python train.py --image_size=32 --translate=0.12 --mlp_ratio=2 --bias="none" --qk_norm=true --adamw_lr_other_params=0.00094
Rows from block 9 of a small image classifier, named by matrix and row number. Rows with one number within an expert belong to one neuron, the router's apart. Each number is 128 + 24 x the weight over its row's rms, rounded and kept within 0 to 255. All counts start at 0. After the name is the row's rms in percent of the matrix's.
Before each expert's rows are labels from the 100 images, of 14848, where the router gives the expert most weight on average: "patch colour" is the nearest of a few named colours to the mean colour under the peak. Only what is clearly more common there than usual is listed. The data: renderings of 100 made-up gadgets, each built of a few solids, in any pose.
# router: slot weights (model.blocks.9.mlp.router.weight, 32x256, trained with AdamW), inputs 0-255
# up: expert up (model.blocks.9.mlp.up, 16x256x256), inputs 0-255
# down: expert down (model.blocks.9.mlp.down, 16x256x256, transposed), outputs 0-255

# expert 0
patch colour: black
router.0 097 [132 102 130 141  92 139 123 135  85 137  96 134  69 191 135 141 116 123 130  96 123 144 121  93 114 129 151 133 155 121 138 140 108 153 109 143 123 131 123 146 113 106 141 155 120 170 175  98 129 150 120 137 153 113 147 148 150 136 103 116 161 159 156 107 138 129 155 127 161 117 135 147 108 143 133 186 159 163 184 152 149 137 174 139 110  99 151 116  99 129 139 105 114 115 140 114  71  67 117 115 159 152 152 142 132  81 118 141 133 141 130 116 154 126 158 141 134  89 132 104  96 101  93 176 128 169 133  94 147 138 146 134 121 138 133  82  87 117 108 132 154 128  87 119 109 126 139 147 192 139 103 146 156 131 140 148 161 136  99 108 126 160 147 133  97 100 121 109 107 123 107  97 130 108 117 163 115 145 118 104 110  87 148 136  95 156  93 105 139 147 118 116 132 142 136 127 112 143 176 143 180 163 112 141 149 144 163 155  93 116 123 117 116 128 115 132  81 169 138 165 134 136 147 148 121 120 104 123 113 141 117 160  96  98 106 113 109 137 143 102  87 196 119 134  90 140 109  66 150 128 135 143 158 135 137 130]
router.1 080 [183 151 111  90 116 109 114  94 145 104 125 103 117 128 130 142 134 133 122 120 107 105 127 165 104 131 117 112 109 140 154 155 142 141  96 155 112 152 115  98  67 140 124 103 115 165 122 144  92 101 120 121  87 127 153 102 132 125 132 105 127 144 138 137 101 117 156 109 147 126 158 115 146 111 151  82 140 107 165 101 160 157 112 135 117 113 120 129  97 142 121 140 131 114 134 119  82 137 129 136  83 170 133 100 120 142 166  91 117 119 114 125 136  93  96 141 162 139 116 110 134 149 121 159 146 144 103  89 149 120  82 127 159 124 171  93 131 154 137 167 103 121 146 109 111 104 102  97 149 122 160 166 109 164 166 177 154 163  96 106  85 111 111 171 105  94  96 138 111 107 150 104 122 147 127 126 108 142 125 106 148 148 103 105  77 119  93 184 115 144 122 151 112 124 164 141 117 161 122 135 174 145 122 149 146 170  91 142 136  97 143 142 147 158 110 126 123  96 112  99  92 164 168 160 157 153 125  93 145 143 161 151 125 170 129 135 105 140 129 115 102 104 156 154 111 129 137 101 148 108 165  94 146  96  96 176]
up.0 070 [133 118 123 121  83 111 131 129 169 114 122 145 123  68 135 112 119  84 136 145 139 174  82 146 119  90 130  74 137 115 147 115 135 142 154 108 130  97 117 127 119  91 130 125 131 106 111 118 110 120 149 152 159  93 147 150 132 111 151 138 132 138 144 110 111 113  90  76 125  98 105 130  89 128 131 123 127 126  76 143 155 121 124 118 131 147 126 115 133 119 166 143 122 106 162 136  95 131 127  82 145 126 146 184 154 161 136 139 130 141 118 166  90 100 130 105  95 128 113  97 113 116 127 145 122 161  78  82  84 126 148  80 158 203 117 121 132 113 106 139 131 141 142 116  78 110 115 124 126 152 156 136 149 138 121 140 103 136 131 151 141 122 100 102 157 161 137 121 130 119 169 144 124  95 108 175  84 143 129 145 115 135 102 154  97 142 124 156 151 170  81 137  89 119 167 150 129 129  94 142 138 143 162 136 107 144 131 168 169  98 135 116 110 129 115  95 155  98 116 158 123 141 128 114 121 161 187 121 126 136 107 111 115 124 125 142 136  82  79  86 117  95 143 113 188  75 139 133 105 130 117 132 104 136 146 107]
down.0 072 [122  94 150 136  96 155 112 114 116 105 135 141 117  87 137 141 179 122 132 164 164 109 113 150 121 135  61 125  92 123 127 125 115 150 145 180 144 106 117 135 155 123 138 106 156 116 121 129 135 107 106 181 119 138  89 139 137 124 114 130 164 166  94 160 130 141 103 133 144 115 132 160 120 104 154 107 117 161  96 136 136 159 129 161 161 148 165 141  70  77 154 131 165  74 109 129 123  96 147 113 116 113 119 130 120 114  66 141 144 128 170 153 142 161 135 122 104 145 121  95 110 163 131 138 134 119 127 148 134 125 106 151 152 140 100  96 135 115 105 128 109 133 133 124 133 121 145 174 156 145 123 113 125 127 160 157 122 169 126 125 133 113 120 154 126  90 141 109 106 165 120  74 173 118  98 128 114 142 194 114 111 124 145 129 140 167 124 193 135 182 115 170 131 135 139 152 115 101  80 109 124 157 124 118 145 154 156 164 114 134 104 131 174 124 131 147 146 135 151 105 113 169 161 152 126  80 103  41 148 143 155 142 135 103 141 126 164 103 119 140 142 126 135 132 134 138 116 136 120 125 124 127 106 112 112 111]
up.1 074 [117 144 128 102  96 123 120  90 135  97 146 120 145 190  69 125 131 154 181 154 130  98 127 114 132 152 132 152 118 113 131 126  99 113 115 161 124 136 102 204 146  95  86 104  87 130 125  81 140 120 157 125 136 121 125 121  85 169 161 179 129 146 102 127 108 150 116 115 118 113 145  98 131 127 131 121 102 136  82 119  97 108 109  77 128 138 128 121 107 147 103 147 197 126 106 119 147 172 126 106 118  64 113 105 115 135 102 117 118 151 128 151 159 139 104  80 119 115 122  96 118  94 109 103 137 137 128 136 143 145  99 128 121 149 127 146 154 103  97 101 135 135 157 143 146 102 104  95 150 175 156 131 129 142 108 115 135 145 148 146 108 148  99 134 134 127 154 156 135 117  74 119 176 104 166 139  88 105 177 137 155 163 128 156 174 144 145 128 119 155 118 141 168 122 163 125 111 149 121 110 121 120 148 136 143 131 166 160 125 132 133 101 114 106 134 104  78 144 102 110 151 129 129 122 152 115 110 144  81 135  78 107 157 171 149 137 136 124 111 160 115 110 152 135 104 108 147 178 105 115 113 123 138 135 130 105]
down.1 083 [161 121  88 159 134 127 119 139 176 137 155 143 152 134 133 132 145 117 172 119 123 147 142 118 136 194 137 154 122  99 118 123 152  98 110 116 118 163 101 124 137 102 149 130 167 172 114 146 154 144 111 145 118  99 149 159 111 181 208 106 151 118 115 131 110 107 150 140  78 105 130 135 116 140 109 128 154 132  66 121 138 140 131 150 137 126 137 112 155 172 131 137 162 144 156 116 134 170  95 129 144 100 138 139 153 104 161 106 139 116 151 138 124  95 123 137 112 132  82 122 137  78 141 144 111 101 112 154  98 102 108 136 112 125 165 131  96 146 143 105 149 148  79 126 123  86 131 104 116 110 133 124 160 111 138 100  99 142 177 130 121 141 118 159 112 154 147 107 141 144  98 155 158 121 148 139 125  93 159 122  86 137 163 122 128 119 159 119 124 121 118  41 105  79 133 104 125 151  65 151  93 131 127 122 183 170 149  93 132 120 135 101 155 105 147 147 134 132 148 147 143 100 122 133  90 141 163 108 128 120 113  94 104 134 140 103 113  80 122 134 124 114 163 112 118 128 140  70 111 134 122 126 146 141 137 124]
up.2 073 [106 101  86 127 184 141 174  91 175 122 141 119 103 181 113 129 124 130 132  92 145 153 117 141  98 152  90  97 121 130 154 118 130 150 179 138 147 113 118 143 100 116 119 132 117 130  90 106 115 109 149 115 142 155 126 109  94 132 139 144 143 141  82 121 131 175 106 149 173 104  95 137  90 133 110 149 135 159 156 100  81 114 137 138 125 157 130 146 129 146 148 114  93 119 123 163 150 129 127 141 112 132 163 139 105  95 164 156 127 149 109 136 135 125 148 144 107  79 152 147 120 171  80 170 144  74  93 148  95 130 112 144 109 112 112  82 136 113 126 136 146  95 123 138 144 175  95  81 135  97 110 150 165 170 123 183 119 126 164 149 139 137  95 126 166 156 128 142 105 101 114  97 111 105 111 125 144 146 111 118 122 105 120 139 103 132 125 151 130 175 103 103 152 121 124 107 125 151 122 128 158 143 159 149 172 139 136 128 137 133 153 132  80 182  76 173 159 140 156  94 113 125 148  86 168 141 134  98 104 112 142 130 119 113 131 142 117 108 167 116 117 137 129 110 118 156 149 110 118 139 100 138  93 145 128 127]
down.2 071 [155 131  87 158  90  95 156  98 108 136  77 143 140 113 106 119 129 139 129 129 132 145 138 120 118 121  75 154 115 179 111 161 120 127 165 160 150 140 175 110 102 128 152 134 106 136 139 176 131 134 131 135  98 131 143 159 129 159  96 105  75 155 149  92 119  76  87 142 106 134 132 142 116 119 140 127 128 138 104 116 132  88  77 106 114 122 126 129 136 117 103 152 146 151 127 131 156 136 117 115 124  98 111 152 153 125 114 106 132  94  98 118 121 132 130 182 166 109 155 138 162 109  92 157 114 135 122 102 159 102 121 143 117 102  84 174  84 139 128 108 160 171 126 127 161 142 128 122 143 100 143 163 127 124 123 132  94 118 139 149 131 111 175 130 114 108 144 122 143 154 155 134 104 133 148 100  91 123 144 118 122 149 166 115 138 118 111 147 122 146 115 118 162 166 110 101 115 158 138 185 168 184 123  94 103 133 122 163 157 141 112 151 152  86 148 136 153 135 146 155  92 152 107  83 140  86 140 141 131  62 122 147 118 109 125 147 118 124 148 146 156  99 143 121 156 143  93 147 123 172 110 186 114 145  94 126]

# expert 9
patch colour: black
router.18 117 [112 133 155  89 117 156 113 113 125  80 103 127 180 105 143 121 110 138  96 121 143  95 147 102 134 156 140 135 131 143  86 101 111 112 127 152 126 158 142 128 103 164  94 123 103 108 147  97 124 151 162  97 110 163 137 141 143 136 150 124 150 157 125 100 129  90 152 171  99  99 150 154 161 176 156 115 165  85 124  82 134 151 152 101 135 146 118 147 140  94 107 109 163  87 104  99 158 128 144 126 100 141 158 121 146 146  85 107 115 144 146  92 133 129 149 146  89 109 128 148  92 131 116 137 135 136  77 143 158 122 120 133 146 178 109 139 152  99 152  96 155 126 121 105  97 145 112 155 110  97 135  96 169  96 132 115  91  74 149  96 127 127 111 139  93 131 119  94 129 124 148 145 168 100 126 117 135 128 157  96 111 122 145 140 143 164 131 103 141 122 118 142 140 112 106 110  83 154  83 124 140 110 113 114 131 120 177  90 102 105  88 129 128 109 139 123 129 131 138 109 180 129 108  94 128 127 114 114 115 127 163 149 176 131 180 135 173 100 163 166 120 115 155 128 158 119 124 126 165  81 129 127 169 104 129 102]
router.19 079 [116 143 146 174 123 167 107 141 130 174  94  99 162  89 129  97 124 114 170  92 147 120 104  98 125  99  92 117 150 137 142 157 122  87  98 110 156 138 110 140  95 129 128 146 140 128 153 128 104 105 128 155 144 140 125 154 142 136 113 137 146 138 149 174 134 182 106 106 106 128 129 119  90 100 115  98 115 153 112 146 125 158 158 152 160 109 143 111  94  96 123  88 135 121  85 103  96 168 103 116 137 152 109  95 146 121 140 115 100 122 166 147 108 125 113  93 145 149 104 149 141 157 156 117 147 113 124 117 105  93 162 128  85 113 154  80 112 133 165 133 151 121 159  83 126 109 110 128 125 138 130 159  94 119 169 136 105 162 137 118 101  99 115  99 147 138 110  97  97 102 150 134 147 123 106 113 115 134 110 120 119 147 110 153 113 171 139 146  90 164 140  89 130 101 112 143  82 130 115 115 157 120 107 145 135 102 108 131 163  89 132 159  97  84 147  93 116  90 139 106 167 168 156 137 130 108 123 115 118  89 154 111 175 156 136 143 157 133 146 124  91 153 183 102 155 111 111  85 118 122 121 148 151 176 148 156]
up.0 101 [151 156 120 119 102 120 102 103 122 130  85 129 103 120 162 142 136 145 116 120 140 143 122 162 149 140 132 155 144 149  84  81 153 114 176  72 123 156 126 103 111 103 131 161 112 131 123 127 139 204 107 112 140 138 156 153 100 120 138 137 113 147  88  79 141 148 129 141 111 128 122 163 122 159 124 158 134 131 133 118 125 110 173 139  63 138 161 128 139 153 147 130 121 140  94 171 136 140 133 102 112 146 148  99 130 126 115 107 177 130 122 133 141 139 118 118 145 125 142  73 171 123 194 130 154 101 153 162 114  86 128 141 100 105 135 106 100 137 163 131 122 102  99 118 156 167 143 146  98 160 145 148 152 126  97 106 102 121  88 114 132 113 139 132 104  89 107 133 130 128 123 140  85 130  96  91 146  89 130  98  69 130 172 100 124 161 160 126 104 139 144 130 131 118 129 171 135 159 121 132 124 111 155 154 131 170 145 109 112 118 163 134 117 160 137 152 174 158 129  73 110 110 123 120  95 117 107 128 117 122 105 113 121 118 133  91 149 128 117 161 138 145 182  98 111 129 112 145 172 108 140  82 130 170 116 110]
down.0 093 [123 131 102 163 140 150 109 137 125 100 128 115 113 113 133 124  74 120 104 149 160 116 111 132 110 128 144 109 144 126 117 107 138 128 114 152 132 100 152 154 108 142  89 151 133 124 101 127 123 127 118 136 165  93 135 135 128 141 164  82 124 140 116 130 105 120 137 101 118 206 131 138 111 134 143 134 151 143 131  85  86 131 141 134 115  87 119 180 163 104 144 122 149 140 119 105 177 130 137 119 128 166 126 145 139 113 142 115 113 167  56  95 137 131 179  86  87 140 152 123 203 136 111 115 130 148 151 140 134 134 123 124 130 174 173 138 120 119 127 118 163 132 102 118 110 124 127 162 100 115 136 117 114  58 172 118 114 112 106 122 115 134 165 104 164  92 144 133 113  96 148 149 102 120 110  81 124 126 126 119 121 119 120 106 131 150 122 127 107 161 146 116  91 109 186 144 180 112 146 140 120 136 128 101 171 104 160 143 145 143 101  97  88 118 110 133 116 110 155 146  98 113 172 134  91 144 136 114 180 161  87 103 156 125 123 131 152 143 113 108 110 143 111 110 169 132 119  99  93  77 114 163 140 152 122  89]
up.1 059 [133 128 115 135 124 152 135 148 103 126 117  89 153 106 153 105 152 118 173 149 127  82 115 128 106 151  82 128 120 150 153 104 159 141 128 136  97 151 123 113 128 154 172  82 111 116 127 131 146 162 143 128 140 122 122 124 127 134 145 147 164 107 131 147 157 152 109  39  96 154 130 133 128 116 197 144 128 163 124 110 141 160 145 127 114 113  99 133 140 136 151 143  91 115 121 181 114 106 149 127 102 114 122  86  99 100 120 107 116 146 151  89 149 110 118  99 156 137 120 109 174 154 144 148 132 164 141 123 177 132  71 105 149  98 165 159 144 137  90 142 108 122 132  90 131 118 151 122 121 104 124 135 102 129 151 112  88 147 108 146 122  89 132 141 155 136 181 112 146  94 126 123 144  69 113 119  90 107 120 126 133 132 153 125  95  90 143 169 145 131 173 132 134 123 116  95 109 147 159 127 150 156 128 124 143  97 157 134  99 120 115 124 174 105 120 111 135 124 107 161  91 118 134 100 134 112  99 110 138  75 139  92  98 125 131 140  80 181 150 119 128 150 168 132 119 161 150 157 102 175 134 157 129 122  96 127]
down.1 070 [128 186 131 131 120 138 123 123 116 115  98 109 109 160 115 122  99 130 140 131 116 138 142 151 110 153 100 147 135 113 110  98  80 128 166 122 140 130 176  89 120 148 143 135 107  94 135 110 116 158 113 105 123 178 117 123 122 119 153 111 119 157 146 102 110 133 134 131 127 114 103 111 141 131  90 157 169 118 130 146 136 131  90 139 120 115 135 128 137 141 158 153 170 157 173  83 115 101 154  93 106 127 137 151 168 150 142 116 158 100 120 113 107 139 130  80 114 110  66 142 157 155 137 122 150 151 128 131 157 139 137 112 135  90 130 162 113  98 144  99 192  89 120  96 121 102 148 164 126 111 150 125  89  31 116 124 130 135 131 125  62 101 139 120 107 157 149 143 126  81 179 104 132 138 124 139 121 116 128 105 124 185 129 118  87 166 107  83  76 106 126 136 122 109 128 113 130 126 121 147 136 159  92 125 191 131 116 124 135 129 101 140 147 128 152 120 164 146 135 136 163 115  80 128 148 137 136 126 125 140 125 137 149 139 155 151 139 120 147 124 106 129 173 144 102 135 113 107 102 111 115 124  53 127 138 116]
up.2 076 [132 193 103 144 141 103 114 182 124 106  90 121  93 107 179 119 144 127 134 156 118 146 123 137 108 136 121 100 116 103  66 134 129 153 120 122  94 178 125 139 130 110  77 155 143 172 136 145 122  93  68 101  82 124 124 100 141  81 142 172 121 148 102 137 151 155 126 147  91 147 142 116 117 103 137 145 118 184 144 130 159 129 136 109 123 114 110 161 126 100  92 112 106 140 122 109 143 104 146 152 162 140  73 131 101 135 103 136 120 112 115 162  90 135 118 153 148 123 112 150 123 139 136 136 130 149 167 100 132 111  96 124  88 159 155 147 156  79 141 144 153 127 123 135 136 141 119 179 108 106 162 156  82  76 156 103 173  82 102 138 164 160 115 107 118 148 141 180 129 149 117  87 129 122 114 116 123 131 116 154 129 126 121 131 141 175 144  93 102 146 145 129 142  83 156 112 164 150 141 139 117 131 163  83 119 121 100 117 134  82 121 172 129 106 143 118 141 135 125 147 149 102 109 130 132 118 150 113 133 128 161 138 150  95 120 142 103 119  96 142 154 150 143 133 125 151 125 166 116 134 115 145  99 113 106 138]
down.2 081 [158 185 126 113 169 135 121 135 132 123 141 138 142 126 129 104 139 107 136 155 104 173 136 165 120  83 147  90 129 116 180 117 124  96 129 119 101 104 118 128 113 146 148 159 138 155 116  92 119 121 147 166 111  80  99 145 159 135 132 134 138 108 130  63 115  99 136 170 134 123 151 116 132 123 164 134 140 100 127  91 120  99 146  90 175 166 115 130 121 116 132 118 125  96 113 153 114 120 137 152  97 125 124 118 104 113  89 141 103  90 165 126 138  86 131 128 110 152 146 158 159 128 186 110 135 112 109  72 182  92 131 126 144 119 123 146 125 120 126  69 124 118 143 128  85  97 150 147 118 137 126  93 149 139  53 111 106 123 140  79 109 155 115 126 125 164 109 139 101 104 105 174 115  94 130 122 129 187 102 142 163 115 149 117 153 143 132 114 126 112 120 143 116 114 132 107 126  82 140 135 135 166 103 159 161 147 126 113 143 132 143 141 199 114 105  88  90 139 124 140 102  97 112 132 115 155 136 126 129 163 157 125 126 131 152 169 113 140 145 120 136 104 129 124  79 117 160 134 145 154 114 177 105 130 124 112]

# expert 4
patch colour: blue
router.8 127 [ 97 152 152 163 106 127 148 129 127 172 139 147 117 178  93 135 123 142 111 156 133  79 123 105 138 141 144 133 133 118 114 104 139 165 154 140 129  89 137 167 136 192  98  95  90 114 159 150 149 106  95 106 153  73 150 128 162 162 145 143 119 137 135 135  76 157 138 159 135 115 101 107 132 131 117 108 110 169 145 118  76 105 130 134 109 156 122 106 150 186 116 104 155 146  86 123 126 126 115 125 118 143 161  95  73 113 131 154 121 156 134  96 122 124 117 166 163 134  90 102  88 104 151 151 132 144 137 110 123 111 126 102 135 141 146 122 140 142 116  92 129 122 151 144  67 140 129 119 122 117  85 171 151 111 118 118 146 162 135 102 139 111  95 144 139 157  85  75 102 135 111 124 112 117  99 125 109 129 141 129 121 158 118 145 125 151 112 128 146 122 105  74 183 144 134 153 143 142 148 118 138 109 127 117 119 147 128  91 169  79 139 127 109 169 139 158 128 125 152 116 162  85 110 145 159 107 140 112 143 158 150 143 115 157 106 112  96 155 104 123 122 150 114 125 154 120 158 142 160  81 144 122 172 163 120 159]
router.9 090 [137  99 144  92  98 136 144 127 144 118 146 137 149 146 177 153 166 117 129 114 113 144 157 100 105 141 167 103 131 141  88 166 146 175 145 169  92  84 170 112 153  85 147 121  89 112 114 102 128 134 108 141 100 101 158  97 148 133 152  99 158  96 108 132 161 140 136 143 104 126 134 168  99 145 145 112 154 130 154 118  97 143 120  95 142 110 148 151  91 123 140  96 111 145 116 108  84 138 112 173 152 129 116  96 128 121 154 100 110 134  84 112 111 115 107 163 114 120 126  92 149 135 154 136 171  97 118 101 123  87 153 130 107 134  88 154 154 157 144  96 169 102 108  93 139 100 128 146 144 156 141 119  97 125 108 168 125 176 134 131 154 132 153 114 141 129 135  87 101 114 157 139 111 137  97 148 137 111 145  95 151 139 110 135 157 170  96 146 158 137 156 122 128 129 106 134 144 108 166 109 115 120 119 137 128 166  87 151 112  90 158 144 132 140 118 100  86 138 104 164 121 114 156  96 149 130 106 138 158 110 113  96 148 122 100 151 114 151 147 111 150 172 159 104 155 144  86 111 152 117 126 158  82  93 151 163]
up.0 106 [179 102 138 138 146 138  90 150 120 126 109 150 142 104 128  90 144 104 115  99 119 128 135 135 181  84  77 139 117 123 157 133 177 141 129 117 124 112 151 102 116 157  86 125 104 147 127 113 172 157 108  81  81 144 143  95 149 130 118 127 141 120 109 132 105 138  77 113 160 124 145 170 117 100  99 123 139 130 154 116 133 124 144 151  94 120 139 118 158 147 123 152 139 170  93 119 166  88 123  99 134 119 136 109 109 129  88 140 132 142 116 140 159 118 118 117 127 137 145 106 125 150 138 117 105 125  58 107 124 143 135  79 133 146 122 159 137 170  99 163 122 135 120 121 162  95 126 105 100 120 126 148 150 126 177 182 137 164 137 113  88 146  82 119 118  98 126 135 147 128 153 137  85 163 132 133 153 149 171 127 155 132 159 140 152 150 111  84 136 102 133 104 149 139 138 144 153 121 111 150 130 136 122 114 140 103 177 105 162 137 188 155 125  80 100 141  66 111 188 114 169 152 142  88  88 106 145 142 155 145 151 146 117 115 120 180 114 128 115 106 110 138 150 119 103 124 124 116 121 143 133 131 131 110 110 155]
down.0 111 [120 145 136 131 118 183 147 103 105 151 122 134 131 107 141 158 126 170 128 129 137 151 136 102 186 141 138  86  96 104 142  76 108 144 114 127 118 144 112 149  83 132 111 153 148 114 145 136 150 186 137 151 132 135  91 110 148 171 136 121 163 107 128 146  80 105 150 148 145 137 129  97 147 138 116 158 117 149 124 159 140 105 104 181  84 131 121 132 143  84 123 118 102  97 102 100 118 145 162 152 147 124 170 118 129 102 131 106 158 161 161 141 134  95  72 155 153 175 164 145 144 124 163 124 140 116 128 114 107 151 126 129 136 143  98 113 140 132 110 114 121 132 100 119 121 120 121 120 121 129 129 120 124 123 106 149  97 140 117 165 106 143 186  74 134 134 124 181 131 145 170 109 104 146 157 141 135 104 114 144 201 105 105 105 149  98 185 140 140 121 132 136 116 117 114 102 128 116  93 108 133 120 136 113  66 106 141 141 171 106 107 136 142 141 107  99 161 144 121 121  81 121 106 104 158 145  95 182  81 104 148 118 116 103 144 138 130 119 160 126 171 158  91 146 134 106 109 142 125 114 123 133 102 125  92 145]
up.1 115 [154  85 103 147  85 137  94 133 155 122 112 137 136  89 118 133 134 114 116 166 139 122  75 129 122 125 113 119 123 136 152  97 143 121 107 161 118  83 152 131 111 126 148 125 136 167 124 100 116 101 129 160 145 125 115 120 154 175 121 113 148 118 148 146 137 156 130  98 110 131 103 119 128  96 140 118 144 153 135  66 103 130 129 135  88 149 121 117 104 122 136 141 126 128 200 141 119 141 101 159 146 115 135 149 146 133 174 117 130  99 154 181 129 112 140 134 139 132 115 130 163 125 135 121 174 143 119 107 155 123 140 119 152 139 131 132 105 125  88 108 115  95 146 169  98 139 154 125 125 144 113 169 101 119 151 132 136 112 150 143  82  91 113 144  87 147 117 105 108 147 126 178 138 114 125 146 123 126  66 147 136 140 120  89 104 152 149 126 146 118 161 148 175 122 145 139 152 137  85 109 121 117 136 174 108 101  93 134 104 132 143  91 188  79 107 133 150 135 102 149  85 109  62  87 119 102 138 156 162 136 147 151 108 169 112 154 156 153 100 122 164 115 167 148 105 155  87 156 116  96 127 132 112  85  82 131]
down.1 109 [ 99 117 149 160 121 104 110 137 165 160 111 121 152 109 127 154 135 138 110 143 119 127 156 107 101 145 144 150 159 160 147 126 163 119 145 152 144 123  96 119 173 147 138 120 156 102 117 154 174 142 132 148 101 102 128 106 108 138 123 163 177 115 159 131 118 108 114 121 165 130  97 122 129 200 132 164 138 144 118 160 146 155 115 129 113 125 123  72 119 139 136 144 122  83 117 114 136 126 107 182 164 126 133  98 126 138 164 141  92 135 128 119 146 109  85  64 110  84 136 147 128 118 128  94 152 154 161 146 150  80 127 155 172 120 122 119 114 161 116 124 120 140 108 129  95 135 109 136 155 134 121 150 157  90 124 148  86 116 121 144 126 127  91 139 154 110 121 110 116 104 126 157 106 155 153 140 133 103 151 161 141  89 175 149 110 123 125 134 126 153 140 162  95 141  97 147 140 141 162 148 119 123 140 164  94  75 167  93 101 151 151 163 130 134 170 102 140 105 114 159 172 139 124 142 124 166 118 170 123 157 130 127  89 138  90 112 188 136 162  98 110 125 129 151 159 128 124 155 114 134  85 122  81  89 129 140]
up.2 082 [134 137 107  86 122 117  91 112 128 147 151 145 126 129 159 133 110 118 104 105 176 117 140 138 103 143 168 134 139 134 160 132  91 126 105 146 112 140 114 111 122 133 121 135 188 140  94 145  91 126 149 104  96 132 153 143  93 133 169 113 161 125 144 122 129 152 100 144 155 137 137 101 119 155  73 157 161 125 125 128 131  95 119 142 132  95 146 132 148 118 130 117 138 109 124 129  95  85 125  83 142 111  95 145 193 106 126 138 155 131 119 149 139  91 144 132 157 112 150 119  94 154 114  88 157 153 114 103 152 147 162 107 139 118 115 114 114 119 123 100 144 135 141 108 196 128 100  95 153 104 118 134 124 178 162 156 135 123 144 147  83 108 155 115 138 124 143 159 135 164 151 114 169 134 186  95 106 136 129 111 118  93  61 140 135 128 116  95  87 136 200 148 112 142  90 104 103 130 164  67 154 136 125 113 134 132 115 151 119 148 150 124 129 114  98 124  95 134 121 148 139 112  90 113 158 159  96 154 105 196 102 133 107 159 134 122 144 126 141 138 106  95 123 115 109 120 112 149 159 134 113 144 140 129 133  73]
down.2 098 [138 111 163 109 137 134 109 128 111  71 121 166  91 129 120 158 152 133 183 102 104 121 139 104 133  92  95 121  97 129 141 130 107 112 119  88 113 132 126 132 164 151  75 187 108 127 150 117 146 118  87 104 141 131 120 147 127  68 134 137 146 123 163 145 175 160 125 143 141 124  97 172 118 125 129 132 139 110 122 148 109 148  95 142 177 113 126 124 140 146 150 133 100 119 146 114 136  90 120 224 119 107  98 149 157 135 125 143 132 148 132 108 118 172 109 107 118 135 114 146 133  97  96 110 170 144 122 100 141  86 127 127 141 136  99 118 127 144 113 142 167 137 125 111 111 109 112 130 127 113  92 107 110 164 135 110 133 134 138 106 135 132 118 132 148 149 125 106 124 130 139 127 111 139 124 113 132 110 106 150 129  68 129 127 111 131 128 130  97 117 129 120 130 135 147 157 111 177 138  76  96 109 116 156 121 154 177 153 140 145 145  60 151 127  72 166 156 132 148 104 139 125 136 131 116  73 174 125 157 114 165 113 110 137 173 140  96 149  99 181 137 130 147 165 110 115 148 119 106  98  76 163 157 120 136 143]